Weights of a small multi-label image tagger: 6.23M parameters.
Rows from block 2 of a small multi-label image tagger, named by matrix and row number. Rows with one number belong to one neuron. Each number is 128 + 32 x the weight over its row's rms, rounded and kept within 0 to 255. All counts start at 0. Numbers have three digits each. After the name is the row's rms in percent of the matrix's.
After each neuron's rows are labels from the 100 images, of 14848, where the neuron reaches its largest size: "lies over" is the class under the peak. Only what is clearly more common there than usual is listed. The data: analogue clock faces.
# u: gMLP up (value half) (model.blocks.2.mixer.u.weight, 512x512), inputs 128-255
# v: gMLP up (gate half) (model.blocks.2.mixer.v.weight, 512x512), inputs 128-255
# out: gMLP down (model.blocks.2.mixer.out.weight, 512x512, transposed), outputs 128-255

u.268 102:092115124128121110138155133082129185080152139123037146143188146136120101132060154117114169115126121107074108105144115129093136042124081103195133085091080160151093129177067117090111163163082111075171128137208100141118134194151165101145162134089091133108128124062129148127153111159117139140175109101138162177117090071153053155093148109123141151155120122122094118081149178167081053135118
v.268 106:117107146157116111109072129131158127060107157147143146130158093121135134079106137125097124162094132170081134050115127075124089127105146161175150113125157119191152146112094127118151131124149228134159066109142075140113106151139127126131069191142113150132129124128096147161133131152090174152084144116090194049111094143140136100162081161110136133124084155111089111149116159145032188137151
out.268 104:138167116129104175140164096056155155152199131185138195156160109077140160119157134127108103125134090040152125203140178073131102156112113160147122147159179199115147096128101130128128126100138149122099180069164117177143097092111149147105130192151105179142101088147136144152138163119158097069098096152127129117181127114133086132142121060161124085122104096112064086119159109096107110165116
lies over: backdrop

u.271 094:141073084148142111117147115152103117123109116118157122053172156143141122134136136106038114167096142129128191162148180088103106095182095112140187170091143069167144129146108066110123130091109142156092125061143141159195126153131128113149138155103118157143133167134076175087082126129124167093092056190110155135112158137087141118128070098171129070141080139156114151113164149119158096119115
v.271 092:164169183127115055092139181148058129122123147134092144111124148106089130100130076169133115111164136114107084144140150076175124153132090157139113120182096141146109145126099063142101124138169112153096128072095144190148082160150152114159152130144137154153150130098107129081069098124083073115136157084126113107126146199142083089171170135127175189069131140088158165119141080146089136095199
out.271 105:096143156130084094085098150130088130154137136156096107121135184089132139077111103133156072095177133126101136131081113105102147168125195113108067162078126125130149172143156126119153150162146142129111169101124115060098172105153151132166098206168147127118154121110170073097156139119099111150098139113162120116177122149139102121121111118079119142176139132129125120129133126073130122094105
lies over: backdrop

u.239 098:168117131096132153142193140186134167098089166104133138137174122150117106152101098101107165095173121119136104117140139161143126111193137143128179117190096136101123142160130113161134080156140119054129124181108155088083062094125135156156111181059087112146125119147110155114182119189112187102126119184159107172116133101177132135127098152178124197168175171146175141129117156111116121168132
v.239 106:119141190138039090146161086115140086139206202115125139164188144157095071145118138091099121198173108078141124159124085160112231085141130146160169141081135145132099100130165119102175136147098135116126049159154092092156171114158123153128150127102157056155106144144115123110095109093145160122124112077057125181116153121126156102150118088089162133138211148113081152128183084106131052143166
out.239 098:160106133111100097114127119054119112129140164128175111121168139093129145160121098100105090142094148109091172178140099166103175097166057122161128127110089142123140154084170066120130144137101105116148083130060169081095113153150132127103183068113129112116094130155098080085117141109124157140190114160138196137145201154162133123136116103124109045126117122133189118156106126128160119165146
lies over: face

u.131 090:130148153125140160128132127173122123189092131144109064106176147147108084149134131138098151149165184157105082126160113097086109117130122153108148170088158126153121070091134141131103088149180165127076093123086093116094143132173148093073110140135098150151080101180158127183163118121136146103110168088139108107169138167150107192118123116179070104123150130102079085157161105081088131107086
v.131 091:154117059148087115196107144133108108119140174096141124106110095151183136172127160119213110117172183079161143116158113084108157152187117145080129106090107209121143129171059124188088167078071157107069118111100098122167101136158108124120124179107122066173196130105135138153151121107122146172081073112071132131070124161105166142148161127046151124111139153141093158089152174118105218137155
out.131 098:101106130106111078108129188121161141116049111124163132155112131174061192114109151094191150182164092096107143110101099117114106118140111140152154213178146085149134136148113125156123161081120087124151116092204152237145101148120120156144146139100113095169196173107141129109206182158156099093112119082139085103114111100145108098094165100152121119135100114107160157116160101095139097173101
lies over: face

u.357 103:161143137167139132133130219083109109151168153099105124160068171109107100115094125139129113176167211161122096156118054119142166074117144147105098141121139065154149080120096147122128108165169133130133164040188122112168110085105093128135142132104064092112158130138101131072175121174149162199132115148142104127231137097160148132123110136141112128077143160147104127137097098151182153102115
v.357 096:112108186118076115100130086117097147151114106129127152139100088143159126108144130108080138138131130160145144177077005138118114100098114118157158103131129156125092116139118113104120120190136175142154099075153172162133068173113118147190119135162198149078054127163123169078040095127114144146131107117058104170125197126170234107116147184132109095121071090136118092152114114138127177126113
out.357 109:159078140172190147151105042121104131121088126161122128100139083139173142113111146187074149140137139123186112100133170113123120167116181118114093156134084122144151140125130143144139136113147102116162124197140103087127135167106085127104132120140122128152137130047155150076072119080122067131144088165166127093086170143083130127174146117076098177114120143141170110144147101115097183124082
lies over: face

u.375 091:136147055154060115139153135080056114158129082107163083119140138132133125105137157169129101050159093109074191128123131127097134111129112106131138064103091168116164199094131150111174210115143133106112121152145105158100135134107156183139146113147153149123111139120151171106124162162153143144094160134093121116050194110155135154123128106087153165156128093168157177130123134055136092161191
v.375 094:078141173165161122115148145164095121126145209156074140161120039167098056112120142109079117147132101152073097135159131103075119169108110154167119096121167129094140192127094123091123087100113140079147137117098135142091130128147131109135067147095068095146135069124173134110153159069072180132087151111150129168139134133098114176118148152157106135095139169133177142140047058119100086091106
out.375 099:139151121068168130084138133138170143123096095112154143133167098105194105151126123118130166195132151182151091123150104100088054118160160120086174184181129120125126130155192056151081146098122140128100123145119178110153130102143197119143056106153085056187135126181117058154078093134112141073192173127131129149106127065120097151137046197099140109161080130119120174129098119116125166134123
lies over: backdrop

u.153 094:119132092110135158146119090107082125109138151104071101152176142114159168144098070093132121139195113117105074138119136151168113116140102072111125077152096149141143128143124074131149136144194130139225145160099107106167136116128159130093080164157165099113116133124123134188153163055176126079171136133135136119129137169153129147105118089133117141206107127145125069094112187118161081140110
v.153 096:124191155107106096113080111129123134138175063118123167162170125166137146154113107169115124111115160077170075178157180123127095074108151125152130095145169115150130092115182078150113173148140164115105121116114146129154118153165149168137146162112075138152126156160127164067151109144123134110179136135220122121097124171155140130112142125131117043099174145098114110188112109118094140094134
out.153 098:113113149131145079135169137125202141106138112109099082127138153126162125072174162146119139073127151106162151182124166071152118170065174140164098178089140161165187155098116119083094103124165129064135129126184128167144103105147132136143083143134119174152120106062077149153123086168121127097125108112198134150168111166152083149157167120157121049087158084108103177087098120119092134173161
lies over: backdrop

u.35 101:127116120159101081143156079139143120131103101154103153152155137091144125156182171139104193162133143114138154162145192082128121140095106123141164143158144105117141094098128083154125126120113073172097116109160147165144106083108123104157149146109098138137082180068115074124123144124127107106058096125171148111097157110142133096130126081159120123087137119130171104065196172120048061158129
v.35 100:171065081110109148145133148145081120097147113069161131169078146143160137087098169150124054193116171130109137140152144099128125103112153109167122097133144147168068085159123108132121132093152107165138208098157106154132109108075170162130169134182143071142076073086134103126121101141101197101088139158060132096069144156174146071156120171096118131129125140140164123136160040145111185178127
out.35 098:153059120149093128095090114102187137093127141169124101144141122075166176115114125107139129154182161121118133161191102159099132118133159113139146211049132159114126108098080113141083167165158200044122139102120131141142159105160119102127127188144098124088138077128099101052147150101123173100079105189155148152140147085103120159136126134130064141189094149097087131167099165092126084116172
lies over: backdrop

u.4 101:117106162115118131101144111188131104135181070138130139075156073119091131179119120147126142201163191133147152105110188175115141126148110198121107152121170093138083138105132107109136144149082100092102079067190140166081158142150104176199102137146126133111135088172093176147137160107143169165156119112095096082129123158124139132171129146091086135139171115136105099100150145085188167093110
v.4 099:082156086091135152130211138146122091080083212158110176118150110084164131115096169160126187153124171135111089108112168130106118118108144106146184167159127078156145146128106155117134129128194088164164162121189137094115168121167114139099183148103115170122146129172112071131141133208105127175089143113093112119133128168110132158134144119148107071083134130181120095092134120099068160122149
out.4 098:185148135108147116167154137114229130138169121105118144091083137079213078123069162123153112141194153171086118128119132059128106100143168201126113129105090105121064141118166187137118062150165150144117124141086113153111088098094097096083114098139129115076088098140108106188146118136102126096154146080097128103087125145098150122112126137149134137120184152086158122066115042162153134165128
lies over: face

u.157 102:129111051109133133132142075157096129080157181169100153098160154093151128148148159126143108116177139150082140125137182149118120125108065115186106106153090110144160173150128139120077175127076093109096151185147202167176111166089048154091109089132100152105120146102110161124107126137154117121101167155078139127119121083116148127116108165161171153136192139143134141138142172127107143153177
v.157 101:100122138164120138119126164140167161102155147155079121123176142143125100069125096166117090140152101088112128126156132116096148140155157087079119135125155123132155166137113102170180165126116130139167123113126150138132135128141139108110122091193116158098132124133131077141149078157123143099100200145074037120160122129165081102109126070190158105158164044080105130120170128108113140149116
out.157 110:086112118078108065114133128134153138165111150155140104149110069096163113098154184160161130118174121128209129161129098149108089146134117170131148165116168109188111093165177140097121169090115206167126148097176053111097133177162043127134118108174092169130129118130081157127122097136090138151099154135100090114154129118109051138098077177155123130144074108130117211154096122161148121133154
lies over: backdrop

u.21 097:070182122114139070133122127123184077130132111160093067104090072066150156119168141098081109135163084086150142150143102189081163149139160116117141134145157112182171146115118136144100116131158030094168145111126127163101101143118095089153123118149099075137104195112123102077094113111144144106051113149125084191112169136171109142147147165105168136132149075169170077113149138096126067158187
v.21 109:138063111099076096175115123140131150086128118081115133102145138154113128084109131106052123104112186122166105127102165114077197128136148130120147096165128135157142151129085060127142132087109135128126101090098062079151164137177108115125163102165098157101134099173153096174115139145137132143107093189153159120153173153108142106160147166122120118151150143128077139137103028136070150179142
out.21 103:107148149099104108078128127168143178188116134150101139122129080185143095133184122181145172143123180111093175173171157112156098080136148187128116073156175168154141162100076098114133163104126102188094113145125148126108079124087126180143119196105163145069160143175159054119130172083178105090117090052133129141105111161131208097091116112125119153206064117172098120156088143118145103153139
lies over: case

u.47 096:091100070095151225118099097139139099153101132157103150048117150103081138112133151127118134136138115138121132135132125141123117105125140062153086155076083133093149175170152091116118173153107109109108164119123118147113127154116073147092179146136103137128140161145099095156113194155139137135177106103092101157052155100173143057116089095126093100110130120120157175121162111107112147138104
v.47 099:108153095074200123126129123187119098080128103132170101158104121076091136125103102161098124108101122124146140102163146116129087119199080159145089119172068154128150171155109141129154156104120100116108155154108118157122150072137129095105186121089181049098099123103084156144064128110085182134180110075113151118158104177154112109131110143164120125114158169109120105149114138158063180107181
out.47 101:121140068129162083165149203130207117156148107094136143153104091140120082121118129170193129120118097122164123178078120118127137148125131125147170122090123142097143057051068165150128099123138171166112137122085121127143132070089144167113130115065161167123116121085187124093164095149119199048133163141062105072114135158097148143103142172115117181104179111100100151135193152143103167106122
lies over: case

u.416 090:163140075209196144056081146139134159111192114141059124118116167104132137116147123166118124190118128103122124118143142143179158107089176149128087162163133109134128192118133075140157133132119102138135049135154097166121157132139104136173109175115141144076193174128164114108181138153185132157136163185120126137117179153169137139108113120106118104138068107165131117148055166137170106167100
v.416 105:058159110150137138020158098069136121111128106103214059138120115120144154102049137124095186112116148123092108088106148096128134126171087143111160114154121110140103139137163086169129149134152136165148107132155128145159181181152071182184114132161126126082156128181074114147132150139140057167144123130177064077127099178093133149128147164104151103061114121090124084160078131102060095150175
out.416 102:136097159136082147137157114160151112111146140115163122110167114142145092160077107085160117164139212157132118104166111101124108126097121125164146124103111064124068166110125154090128098116197134104105126143171097138082126110134175219106133149134144112124082138192121132133158146160076101140107103094122116172180105120109164184117066096149138178120176146138143122119144140162093057119084
lies over: backdrop

u.25 093:135116132131160149134152115172164145176159167110117133118110132175141085157134148074146178095149141139065095142140125125116114125138095094167125080081114085077131155120185147204104089108133121073124151129142136136161094118150106199195142106121099140143147145155133141151131203120096154147158107087155196135120115146086123192118162155135062141113182129145127144134157105157061099098077
v.25 091:111087090099133114136108139156141161148188149054174120079140076111120124135119149138187144099099110113085135121114156117170116151118114110134152112115074150102101107073171134156086127156102170119096114112060123103056137112083111082109171089083068109167070141146132098077128183102134176090127129142158112130114113090150147121092149090115144115129167179134103135109127116132102057160142
out.25 099:158106076125156155196124010141142160121142127120105123095154075138135116140136129131121096127136121086133176128084193160104121094113082160141106093187147142147103140129120140083105121159164164112160120110120055103136172167165132142148112090099159116134148117147042086135143127086146184116164055160162171166091193120132102102154158091104153119106117159076107100113130163124119097114130
lies over: face

u.83 100:135141073117118105120103149104142135108098196096153177141119125174132102117155041115152205154172140135160144093138084148149169192129104154129122147108122176097112127191150029178170108194067134123125080135093115076119188168130128119099118169133131143181162115132099139124155147093139187160124101085166162072139140138143161119147158108102160097084101078130126088149108161124126092113128
v.83 106:143104096093211161107134164140113117204145068080135128128114158122161138136233081135094108179152135097153090154117102150076164103069121145077097185123092193160093108102116132146128104134135147176151131119191175148093089089083107068096094192117157197146110127127161136116087157192156106124105129128088111124156154066158071137122157126099144142112099099159105151165131096135122153153145
out.83 101:172111150131119135082114135096088108091141076070158086101085195096154112101058104187125043136117087147132127157147119084116122189105092183104120138103122136123096044079120175146070149130143177133122163099111116125186119190094132153164182127122154098081110138121138155098118198138163128106133176093082078081089105147125132147180140070155062130122095139116127101166104150148100154080064
lies over: face